config.toml
translate = 0.06
arch = "vit"
hidden_act = "geglu"
mlp_ratio = 4
parallel_block = false
positions = "rope"
pooling = "class_token"
optimizer = "adamw"
beta2 = 0.999
lr_schedule = "cosine_restarts"
warmup_steps = 150
Rows from block 3 of a small image classifier, named by matrix and row number. Rows with one number belong to one neuron. Each number is 500 + 25 x the weight over its row's rms, rounded and kept within 0 to 999. All counts start at 0. Numbers have three digits each. After the name is the row's rms in percent of the matrix's.
After each neuron's rows are labels from the 100 images, of 14976, where the neuron reaches its largest size: "responds to" is what is common among them; "peak on" is the class under the peak. Only what is clearly more common there than usual is listed. The data: small renderings of single solids in any pose.
# gate: MLP gate (model.blocks.3.mlp.gate.weight, 640x160), inputs 80-159
# fc1: MLP up (model.blocks.3.mlp.fc1.weight, 640x160), inputs 80-159
# fc2: MLP down (model.blocks.3.mlp.fc2.weight, 160x640, transposed), outputs 80-159

gate.349 051:508508452530443482469465518479512530532516518547499467468475514507514493474535487519511514498491491501475505476505467506528532469532499509486506530479488515452524500497482465507494520514477492449515529502501488562522492460482458511518498479
fc1.349 059:541506492503515560449482506520535494471505477474517500530475506504473481503542467448492524515506438516525502479470482475470500496521502487495457472467526498478518502529486506455487535504545502532500478503468491468471522484480457513502518471
fc2.349 054:487509516445514543477462486521481484479471515501495478469508520496520549488474540507508479500502526516490479497483487435530511513489521561503489517506512495499478519550540459488498525518483520480501528472496519487491515489504458526533497484
responds to: red; orange
peak on: solid

gate.158 114:502480502500485525531481470507513503485558494532480501484527515518479474477484482514498488513483492475490460483477459472554510526532492543496499463529510490503466489514465468502498560502491500467506560500488559485487498508517515490485527487
fc1.158 083:487512484481491533488490491472512554521522526525508479523472545524525458521490527519480486488514558476495423506480482528530489476509531531518503512522486514530497473478475502444544583448480457477514535526499533502515478531492543486502510518
fc2.158 082:485522491573492495488510509490496456521494491485514495495523541491465476515474510460509479511548533502483494490528549523462485461470457466507493495493559497492490520488505474536476461515498520506528510516513449495492558480463488507515491464
responds to: orange
peak on: solid

gate.639 097:512483518539506481474531527518512520519480474478485523512474468497494509545509462511486482468531519512535583508510500478486505508465551525495498550445482482466506474505538536534497431510520523475508474492492418538487507497510472542529496484
fc1.639 096:540500489511476538462486517430529510518494522513488517491500498526501551465532483485482507497463429511492488490533535493498446520561494526486529483491550518513454474500448505487472533509517522561485493485457486472466484508505465513460489514
fc2.639 093:520514506526509499488530502523482487518500496499504462461506541473506530514516458518488489491542526482506512502497527455487500498486549503482521507461497516451536483543488501511474474485521522502506490499491515549464469536525466519501457517
responds to: red; orange
peak on: solid

gate.365 068:465478498545523492542490498490497518448473487518515545479486455469460478513512474476539504525464518536470514521505481510503517509499447516512498490468563511499493503543493489466512521502498503440472560482553520503468510467489497511576527519
fc1.365 067:516518542482484499461520511504487512483508496558516478513491501487493498544513483504439518535493510512569512512482506497486493499466512529503447531480475478515529473517531525493525495496490457500481487498539476550474534527488523500494498486
fc2.365 071:435505513531494514520528528517518538533532513514501501483557526471493512468505541489487499492526524521490526489578535565505539467504507506480515497483471487473512499511528458506459485486467506534505493458475486508495454497486515524483461523
responds to: orange; red
peak on: solid

gate.189 063:481538483465511505498471512510480543476452511516501508501548515497488489497507513504499508513473493498506472507450523499563525504477468509534477494531462516562450508538481476498515557479513508509453507525529477526515465526444504489502521541
fc1.189 072:450467501512532547536511507501505511494479496542523469480501504496481481528486522529530475491548490523500554466502516500467560500519558503503481486526497487489527520543503497472483504521475479500488465482510502502476519502482490507505530446
fc2.189 068:508557503559505488450609483537497493496519502485493501511479477519507563533465468477471560508515511499546535509492511446494483530451523506504488495526507484511517477482492524510509461493468532481516487512458460488488509470498508474486493479
responds to: black
peak on: solid

gate.134 151:483525518518511495480492504527489536500520464498483484501491474520509512521475474514459478498527511499517520496514486458520532499512531501450496489488486485455531461516532524564476456521541537441533503491504467519478506500506469541495523473
fc1.134 166:479529516505521518512517484534483500448489471519524507529494506500526517544506494528502438465503558490508498517471493499500531486461526472493502526503495493481524524533499507509518468457510505509500538542537487556495499544531511530520514463
fc2.134 157:477492434473490455534500489517535532484509484493495505503487531491483465499502539487509502494507515465439526525501405493516503520540474503518496495526512452523494506484503473506496528479474464478511502505536547452512503491488527505530543505
responds to: yellow
peak on: solid

gate.298 059:478509484522519480506474524487487505505539514498520525474506516490522515505518504476524473477530512545460471489464526483482465491496483504479451474424554479491519476518522477447474488469501514506559509505476503485515502504523488500438497512
fc1.298 064:557484523487492534468518537499516509502498526509481499512525439513515503477508499470526486447511489515476507496493556546495496495533469457525517490468512495546551513518481464483502489484468493489483505512503527506480517550479492530509503463
fc2.298 059:518468492456507487529407458513504496497498489509490477456481512494503507469461574519534497512512528494478505450509485486525520502514494516498521518525526525532477478507466494503450537486489460493497503506474535480503486488474491508507506514
responds to: purple
peak on: solid

gate.207 069:480494528496514466505513500522500526469484481493536548507495463517467482482486501520476514517522534531554544516516519508487519524487502492509493495532494466525483503555507534502471473562495526530493525529526493510471468496501513541503499507
fc1.207 077:521503524537498539511557491529501503552475505517461471514509480523496510507523520512479520489468486508504503473471498523499514488514489483526513481485483498553506478479485512483568496510454455497448508477555500475527537489467462433494529469
fc2.207 075:525501467490496489495498498493506417484511522482492477492472493500519551525535493510490485473505508468487480498518521516485523571515483518507493510506488456487463564518520505466496525514453535488510505445482501535516493459506498510550468522
responds to: yellow
peak on: solid

gate.148 056:481523526509497461488489471529528490438530544502503478465484473521501490502487475524445516535512561501520489500481509497552554512471547495529453510525504529535472489561527553512444486551477490511527513529472517532517526510483510493511500469
fc1.148 057:459481480507494566508457483480505535511498472535493486478550497491503492486513509532545492473477440522466512519464484487484488487551502478464527516485462480504488485481478496474523507493515489522496518499554508454477497493517431473500523521
fc2.148 058:509514471505498527457496481520472412484491504502507494511503518442483526505505538519515470495514509455489485551511507476497442525503511472538491505482518470459521502522526531542535515464471558530499493476507526486517507486513489515537499468
responds to: pink
peak on: solid

gate.47 076:479515474522479481480545505546496460552482489519465462507467490460530486530530514493502488488511479506508478492489508460492465477490438488473510496557468475497522496465532496513513509505522471509519487492508532459498525516478497515486515486
fc1.47 085:504541525489477466513479477485471484444486525455517547545510482502466505497493470490499489519515529485456518537528497508491466500454459499531478504488535494495497530507497518540462477501499546523495540528511495494499516510509518533533484531
fc2.47 088:463534478492474492478525501538518486513499478525537509489501481514511508509505472495497485486467508494484504455529468510484525481500523496473471472501510478481473549518507477499478575493497486507496504463443521501546511447488517546507498504
responds to: white
peak on: solid

gate.475 057:519502464491526498505512450491479459467503477449465549532537484536496515493530510495502500534448545508484461529503493505523477481499507521481515482454501496507501541496483490476499518498502511523518508505476523459477487506478493498499485488
fc1.475 055:539490484478519507550505477491493456478472519556496491467533539496447466477506496508542525491500475542508454534490533479490507509502518495548493491485515506478456505534484484483514508514493481496475492507475494527496514541463503517507513488
fc2.475 053:549472495487484491519475512487542530506517486508477493517526532464549504512528532483542485503494446541444475459471481505543514471505455495526492461456523501517506543473508477531481503504519485531529503542495511458513453485522489482463498544
responds to: pink
peak on: solid

gate.151 117:506471505547485490518506499550501495548522482493417503509516500514544496509525515507526479512504478503513524518490494482535499563557453518475502474504488447506470477481466453453479527534531503468533475532482483492506473506504484439507509499
fc1.151 137:495476450480477509482518479550494479562498460508474475515535479485531474495543529501536466479489479522514518521510507507471483478532509486471513488531475493531517492478475472480534502523512469507489490494533483497529494545485479461451505466
fc2.151 144:467516511537523461516481531450525546459510462517485496481480528485466509511504495514468508490499505502464485490514519511496515490507511520535527524489534530485539437479511504480486472485507503483527504491471498518492515496502540490495552498
responds to: pink; purple
peak on: solid

gate.102 160:495473496503474477567527472512502520512484480553508541509522487507482455492480502515506488498555495522488535494468496504502468505545499500486523484509498502504518492537470529524505473499498486477507523535545522477466488494467520527498534461
fc1.102 148:491497489509491470542520500503486529484484530503497520492513482469465477480455519516476471535510496530466519486511467484509474495500518488490489467516517503461515489540524521502485477560534471470515490527532523509462507481475503512516513466
fc2.102 145:505529523526511470476449493469507548480476477469476528461465514519500454487511513516509527472495494512539532579485494485479508519508540519521503499500478445532492492494505527482520465456520523492497522508520493485494500531519499484528531561
responds to: matte; yellow
peak on: solid

gate.626 110:492521491462518498548492482485529449493504489529491499490527511467472500513500519510526478533531515446461463484482496473505525528511467492534521473524504482504506481488512467508516515519490499519526534496507543493527549459472553486466523455
fc1.626 080:494532456483529506446499544528520523509504498491494476515517491550523517487493513514449507499518506483489447492488539482517483517534549545479538508513459541513541463455535512509481541509528521500517500487497493486495481448504490465460493501
fc2.626 082:514501539487473491505519462497500495475435510494489511511510480471502507487548482514517483518474502477496504516525502526514483481464489502504522470522510471522506509531537473508498527508484486526479510519544508526499501510489501514516549454
responds to: spring
peak on: solid

gate.28 078:496523462504508470512538513509455504504511514521466468524506526490483485495510517506489492542505557486495501517481505486495486509495484488497487491545516486468505521492486472529467478532486514478535494536498492514480474500500538510519465447
fc1.28 080:532499448468494468508499538494486481499496496490473486540510525480505481527508560469497517491499558474496469476498534510464491488494530493506520456507529512481559526474482443526483457494504504471518518510495499547488496522516517513479498482
fc2.28 092:460499519544477508456472529506503543453511476495525509502441476520480486559506540512498551507548477468525509511495531497490486552485524535489481530487493490514525472480500508510522505539555494514516486526476500494482502500476514500489495538
responds to: red
peak on: solid

gate.341 119:542483491479497488485560497528502481535499490517498526535456489459528511506535476515550496508515512500506542502483512505509467492482494472493520545517494489475503521480505519526470476489487489543477508560472485502521483480478527496496491499
fc1.341 122:518475512536496507475553485528472436515495502509486497505442478518529525514527485508504489498487474470506537499475499485502479486498491482496514533511514477489485498467493497527476479508455520519489525537460502514520480495485528483491479536
fc2.341 114:493494525523536508542482476453509448471496493468515507471507544507492512505528516467556514465486519494457525525490497513482552486479543490489520496497524489490501515479480509482547478476493515530508506491541494492510540509531517502547524481
responds to: black
peak on: solid

gate.3 119:538518493503543479478537517502462487527526482499474497527509498477506511488496510507501527543546532475505490480478491456477483528483527490539529518467493509473529496484531489497480479464520547489487483490511516479489518456524535475508473533
fc1.3 123:469505543523476487530447508498531529508469469508497513475458485495479462479496458492518500510481513506499503519504493546540487492510448517494467500526522483511467483484513507488495516491519477547499491508511510463494497478472468526495525511
fc2.3 130:481443484520523547544458492460480455510546535489498510527504574518508485478534527497513481519512529508448470503534492495499504507496509506496524465476523502496471550525502475514462500523508495512488477520482460448497500514519476513501451526
responds to: red
peak on: solid

gate.94 051:465478497471503475559534497530523497495542492513488495476507463460504531497473528496524490494493566464531488463514514504496514491519463511470498483535516488484507481499525491460517512480462482482583485491505530483533473516489548520523477472
fc1.94 055:517477486534483518475484490440515484502490539500485537506472476504484535530523514527485519468484437511540532499496506494492502493530492514537491522492487497508473537527496521495490507497503534490473459501449525477459508468506451525500503485
fc2.94 065:464453511464533509500495527516476477506490478513483504481512510486502481451529492483495473483478558514515495492539512529493494474496504486517475496542487513483488546471532488505499514484441469521494473502514495498552554507528492524480464505
responds to: pink
peak on: solid

gate.64 104:457475446475486501477505516541480501507523500508482488515548462500492487453525471519484486491478495511517486532473494510544503516540491501485459507566523476553476485513468485519495544532507480496515579513469515475513500528506521471451520479
fc1.64 111:447486489502489515518469494514501477510500492506431490506551494494463487496521497515475489498445495524504457510461487469524528509534470510536454484582518477557507474501488503507540501478498494486503540487495496463538524511489494468473493470
fc2.64 117:488486549506523499522514563463487564497546496503508522530488496459497497513517476502508491493539486527487516551483536544478498493492541534514511501430492514522540491490501515496502473503472496483480480527502461515479468462499548472503526511
responds to: pink
peak on: solid

gate.226 052:496465520514504480469444480496484513447519447487478496517445511539469477527518507522487498473499460486511531507492474456499490472499513520543481513514457454485520452456486530489547505503498487530484496522527516481491497518532529512501494501
fc1.226 062:509529517466529533532431450486524487475540479514469511476501525497499492473533536517495485495483509538524470450493479471489489482498510532529518479526538492484492469485461490515525509471561508522517495514482543480506469552536489505485505516
fc2.226 061:517495528524497475467528493498462489473485508535494527477485521515532465479493469542478508520517474469517471534477482502495439537498496461498520470509491504514499467467489520480509472501510547485481491535502476522463511502480508500503515559
responds to: blue; yellow
peak on: solid

gate.338 059:510489522478506514536516501481546463494516505554550490510489540468478477528428491490483502523504524516499455499515504490506515500515487503483482479503514561540508537502479452504488529509458501467510526467497533502496548499531484532509488506
fc1.338 072:513505489488506466492526494482494467527467493483482481515482491477547574522508474503518508528510519486474526487502528480468545527472462492490531493483500458536517498476534487526444464486507506522516503498527466490529483468512456490543498495
fc2.338 071:494549500502507508457517556470495521538471515502449516499480477508480535487481440523485530535491487498515516526463510465500511526500523496523482487538464511507526465502467524479469532493500509474502506572470502525507505468475497480486524514
responds to: yellow; orange
peak on: solid

gate.489 047:488494515514525502534478514548484530486486490494504516523453445545516533541512503512498507473533470465505528509505471477521510517477507487504489478455487506465515475519503508515441496519530496513568503534503513549490528512501551513545531476
fc1.489 053:491502501498441524485504487531498492501544494506531495467509530521498484486537484453525519554455462498468514544529460481507462484521526516465477529503564492499523495508476518524515504500604499522466493512499469461498456472517484477492523484
fc2.489 047:487487552506530520522491454443439494544474482540487496471540514480560520466522511485546497486487526506537497510500517428513517530506527513516468488463543499480506529492522523499507484497482519488514500473488532480510497487511470508504495495
responds to: spring; cube frame
peak on: solid

gate.296 120:491493532494499507540489474457506532495457507544511497469470543518559498525494519521534503493555494500484507505454499504523524511521547506488516486452492490492524500528474510510486464491513492456481520526526511521486500515480484520544537473
fc1.296 096:487546467486489486448457456521510484488488518495496491482508454535494516499520495506488525501451479513528410520478511519495547507470464508504452467521507498557487532496488511525536535513472503532504544476465503449528500481468495488474529514
fc2.296 096:488489480485528504484460508525520449454503470471506460481510524503468474544489496471497462486498533519517489472571480483436507452448495499515499551495475519475482503487523490496519517509508512519541486486484544507473513506518544560464464503
responds to: metallic
peak on: solid

gate.426 098:508442473493491536501527514524470475546521496542476480515540481498521484475502527513515460523509488492489497473487531501497518545544488523475520458545481495526498502500460451518510501551509482472499497516519486500500465516476528502445507454
fc1.426 092:508509491487503469475493525495479505537491516489483461489505500487515534541500491457519472473481485465474479479539513514478488487505457467488447478509530491495510502443503469471506498506476500486514465478490498518512510494517526493461495492
fc2.426 108:483532507565481490506466505484514591464490475494505484493498535508492514500495485486468577523465465508522503514497517534485511493493530510527526525491532525522512475497476517451528482502542524500509527525452478544507471539504460451507532520
responds to: pink; white
peak on: solid

gate.86 093:505484539476517554495454501479559487474485485519514528478487495497477457451517501514523521530476484523505513507469500498522491511533496519500496465499512475523492476539507507500475475491512520512463505486535511430518503499471468492513502509
fc1.86 089:502507512503492502458502505526492499515482507504464510511476512524508493480491511515471513515486518492510509492482451518495459498512486466481492511459462502512498493452470515493551494570529452437476508497471504532481491501465494502522483488
fc2.86 090:483486521495533496523483490539530436456480489491522546479546515482479526482534488485522447505468543559509485523525500508474489478453523530517484484520515464463472507531535507500499458470523539531512490469518487498489506523548501536494444504
responds to: metallic
peak on: solid

gate.335 146:493471482475460527502540496530485524506508487522498498522522475509491492489476518508491483531501505507518502486471474518559469518520517533481502503528470493530493463497482468478529562480488501489460498487549540442503492516489509491479500543
fc1.335 135:476459531524520509480539522519487469490490491486487452525469467483483527529526500514513501529529520449530527467488496528535484514451498517506502549520479492496514496495572499485491526495439512523484491491526506492499517431497521485503465516
fc2.335 122:492488464502508518491468482503502470504491466499499511497492501529508466500506555492510514476531541477504541527514537488480500516475497552473532505472500473517483516492526467506490482504525529505531470507517424471496472524472470519504482515
responds to: purple
peak on: solid

gate.215 047:532558553504488532528513474488481478557497521506532461476465477481546511461474496474489462496481471507499510504453515487519451498529528485485483470534469494483538520477523525508478484502462477491503525514491480484454488475449491517494521515
fc1.215 057:537523558507482513456508487498497481487474499478483509538485477523513500487482492496498480489493480492513513495514517473474474505508451524495506474537497497452513480482537529498478508468495497524522479495502505496498526459495488544476491472
fc2.215 056:492483477513499510499509515469484462491510483503483498483505492534495496536488499510474512475527494520464477510488482486445511481510451482443507510443529463515510483539517551533514530494512506518504489527522478480452507467474502481534483480
responds to: white; grey
peak on: solid

gate.182 119:484471485472471470526538521530481518558514541520444491510513483490488469487497517506499524526515490482512520520490500495562451539510453521508465479552501474535485515467499452500475511531495465481498495487491487474504508521488514498439489511
fc1.182 114:475486511487522532469500485466531506490517495513542576509490499512504494493513475501501545480479496472565477470510513500466512501483532530522502518480439529484477539529491574471552533484490471511449500511500496444512522475505507495508479512
fc2.182 113:497455498469512509482475471500509459533457472506487529504479520483523486494493533466555455484553512484459535471507472451515491496492451495504534506480508465484510513492530503523465454496510501510510471486541526455509509512534476545515462512
responds to: blue; light from: left
peak on: solid

gate.91 071:581481480477478502463548534442484475534521544525512509507497513488538511421452491515503521492493468499452473511493481455499463488528507505499517477493529515490521479500513509516493527472470509486470491498516542457517485498539479499506497504
fc1.91 063:514474482498515476454538522482420467503492526488458487504492465486521543460492500529490518488500469535511523512504520472467482471503527480480510482455497514481544501491516501533459474510487555474466552474485518469532481485495499522503470479
fc2.91 073:502520507521503517480535539475520489523503465498461544498488478423490519539478480470519512491493465525520528490501511488487503525528475520518501548503499475519545460486448490475502509496501525502532503470489520554533519469494523482479533495
responds to: purple
peak on: solid

gate.126 096:481474490501507500482461512521524505469543482515499453499500498552500482508514533507463522486506525493528502530459497488505515497491505531476477515465460508518491487511487502499489535482515516453512543468490538501484466525507538506459501537
fc1.126 094:528532482505479473499540497517467468562488515514471513495488533496504527441530546504468487494500542532507528491554546525474458506511502497497562523506527503486505489501486486540452495508472479527506467523475445539463484511475489531517507509
fc2.126 093:482491503480466478528516479531470523475508558545493500482492471533531524505501516499499502500477502514519478479510478477524505527526518479445512470567529470507449466531479482495487541478508468505497521499484519498503509499491476475464501495
responds to: metallic; red
peak on: solid

gate.383 125:484521440449544503510499506495523490481522493548536505497490500471467517526524555483488501540507491502470455508494505487524524498496488500503497515495569532509531518507495465522505526501487494496483505492468536517513535487492488496489523500
fc1.383 095:488500494519509539486508496508523480505508510523483421461527517488513454522550529489501491454480478500516485492492542524506498541539562523489520513481518535513503527514446504499536507495484520508465529498472484549509493554495510457468485517
fc2.383 109:545514495445436498519507499490496501453467494471495500500476476556519479515481536509537460488522518519476484467492505482521477445511497482526518484472539517513490529454491483553514475513504480484513515524585521471494475478505477519516540474
responds to: metallic
peak on: solid

gate.280 124:494512502513513491499503524488518497540524526538512487490516509483522481515482489470507527587545516497491478520468535481487502520505492484447452488474525498467528514505512493530463485560511490460505476535487491516499505490506484495489485509
fc1.280 129:540457516481463542503539470515509514508494505492505514589498520523509485501472490514496516491503511487498474508472518527535474507472527480532499473518458519500507511515505475494493476486473471504464532544525462538511448541491504498505500491
fc2.280 126:462512498504527543501474513523543513457513470484529493484469487495459476510513527490546536481520533489521510514523467520506506534491464497523483564526503446553509484465463471501511509507486462517523471498512547474509536496504543490524480502
responds to: metallic; teal; sphere
peak on: solid

gate.213 042:518468492471472476476515487502462536521510432517493520482467529504506474513480485488490515497530518501497458471486461503462493534493507491514525533510510499448535484536508467506476514508470531523514462552508509444527505471460514500467490497
fc1.213 050:498502538441461479502485560488506472509498479508463526458536504561503497497491467449510478522502469514448509543516467503493507486504514471467534513526521520439508450511487473478442489520529536523521495533506503489486471503490460511490501475
fc2.213 045:492530498491489498529512538480539540475515508449472477458482499492494503489497484508514503480565518520498464527471456501513471494511492528496460472454458485470477528480508484488547478492444490542488521497493511535507487483507493520478474478
responds to: red
peak on: solid

gate.329 120:484507468481469451567528506484479513472507515497461502481525518521481496499468553487494494528513511518452499515485503517525474514526477525464501454503533496518499490508497445512476509497472498466541542463510541494500498524511503531448512527
fc1.329 130:507514544498512582461488485540510513495485487493573520514514511538512467509501467484510488487469470484533490478505502482496477496488496507515518530513491519517493497513468504445560531474498491563443463499512515509514526497493528486489475515
fc2.329 123:549469467461480506500467475500557484515490473500498507503517521482537529509521511517541456506523512515430487477501454530519525469472496490489511477475547482454520513529510481557472457497506490504470488485537505492502500499499478484511521463
responds to: red
peak on: solid

gate.117 060:461478542495494488467491472560503500498510444481539512518496472513487482538524482473477478503546527515551515505531506496501498517471517485476498536490476488519501492481507541500534461523488506504522504500539501465494530478500544529474484489
fc1.117 059:461499504525510509441466461543480493522517495499497453470475473497488484547515499517436501505491484509509521534510474472493536495488522503503484529518448480526503499477491532542551489484470505498500469525501454497508544481489526520490482485
fc2.117 058:461442469511481459515505502490511455498486518530496482490489489496522489483515516487507512483534460518450475428496478495516473463509480511505517473489527533463516539444506485508443523469500520504505520455493541495553514471504486500466532507
responds to: red; orange
peak on: solid

gate.165 068:503469513523490517499514507577461524519504470519497466489446498531479479493484526525453503498484445497533501499499507494496471491495535503494478521513469495522458471459477510459508573517509491501481507516461513515485503508492538492490533506
fc1.165 069:463490524534469481504509519493492461486524500523511516516483494502504531524528504520471498520451473454516464475510506519494484500492450469523505484528492510496514511482489502491526549523439516508502488508446539515519521481475511460477506459
fc2.165 067:503456523487553525551507496510493469438490494467524491497517518506508523505506525511533461527494520562515523477509485518528480514469557513505512480511503528480503510555507550479508491527498498502480482517521478495509475449503521491517530507
responds to: pink
peak on: solid

gate.340 055:464535515505500536449488545512430471514478545498500466514491413502521535481501504541474510528488500503495502496500494475498487491443523498460501507495487505499491470505519521534523494515471526545492513483521481539488468466466472472503529502
fc1.340 052:485493562481520509516493531466477501448498519497504470486519511546518494461498536523520510452531482522489507473471496513543480484483547479519495542559467515516519492519476510484495518512476478513496561519511508515527500487487522476525502492
fc2.340 054:448499512494502486490554498495533497522528514492525486454501443490473525466537511434504482512480515465488495507496493463489495484522454511499464494483521515523521492496513484512497526475446501510574487494499522499461491516501532495515461517
responds to: white
peak on: solid

gate.502 084:518477507525512515453526516506519513539547509501532481536486499499515519523507472498497523478500497441493517487471477455498498529533531500461508526488439521466499467481539511537488548489485481516506533518456491490500495497525501500517497490
fc1.502 088:508489475531469502498497498494530524466465509507526517502458485529519446507527562514542482510493478506499547520534483523488524486484449510470508474476533466493497537523470464506413493494494500486540484517514497535469446511503486522508490484
fc2.502 083:484479486487489509522466477496516508510517559489454505471506557510542501455531537524498497520514514473483494507545499505511501471531488569466517498427517487488469529488482461486486533521501491502509514486464453453490451487487485521525477527
responds to: black
peak on: solid

gate.184 047:481532520509513515463465461499516521505512478529481475487526491486496493497483437505523468497486487523490501498481511494479571485523494499499500530520495530487500510495498488543512483513481499513479516514535501497519523528548509491535534450
fc1.184 049:534484519514484526497490482473492501513532513549563458480460501533517483483498501497482497517472476520487472508512473510454490503554485506461494464499527504538518515497477499508489515517495482520534492512474547507515489512484531450490477454
fc2.184 052:525463496467536506490473518545460479478510515541520507424481499542494472474520484500517529482495539486539498530515538485474489495471492449462569487523471488509503508457470494493501473512523506500508513498504497497507485499503460504491486507
responds to: blue
peak on: solid

gate.183 072:535546517510486486489506493496432453504506526502516519545447475483525548484524511512478477519498516479435520483456485511502449509502473483501526497467507500462502486524509502566447490495513505549484487510508517529449474503511492505502503481
fc1.183 076:481460501517520507483476516520532502493519476513560444476522502533454492487511509500505520498532481523508502520520469504477516524507546514472492505497498499481504514516498474520507521480534527478525515482459502453513480493517501489519502526
fc2.183 078:551487517473480496526482460473558532523467518510484494461544530467502492531507533515492482482527499522532496492498514497521496525559499502508506501463520546502484480516485503578487478487505476475502503506520492469477491507508482502495520508
responds to: white
peak on: solid

gate.607 092:490484521515487529482518492497525504517495481513500495509477506502502487502505460449489498512501501513509503475557530477488499513539504489472521513467509532475466513477499465517459516579502462467500487497459488542491508492497524530507507560
fc1.607 095:546497502459455512521494475497513541517483523491507548516549482559470476489437527528467519526504491487502499526475494530499531501502494533504498462507467489517491500527502503502523507525534456477467479499559485486528439487474461462504501468
fc2.607 117:473469526485555510514478470496523478458529461523501533449465514458473520513526514492541475463468486528452539498500461469508498503498504509531482517565514492521454499506480527510504491476486494517508501489511559481481503503525575475484507461
responds to: metallic
peak on: solid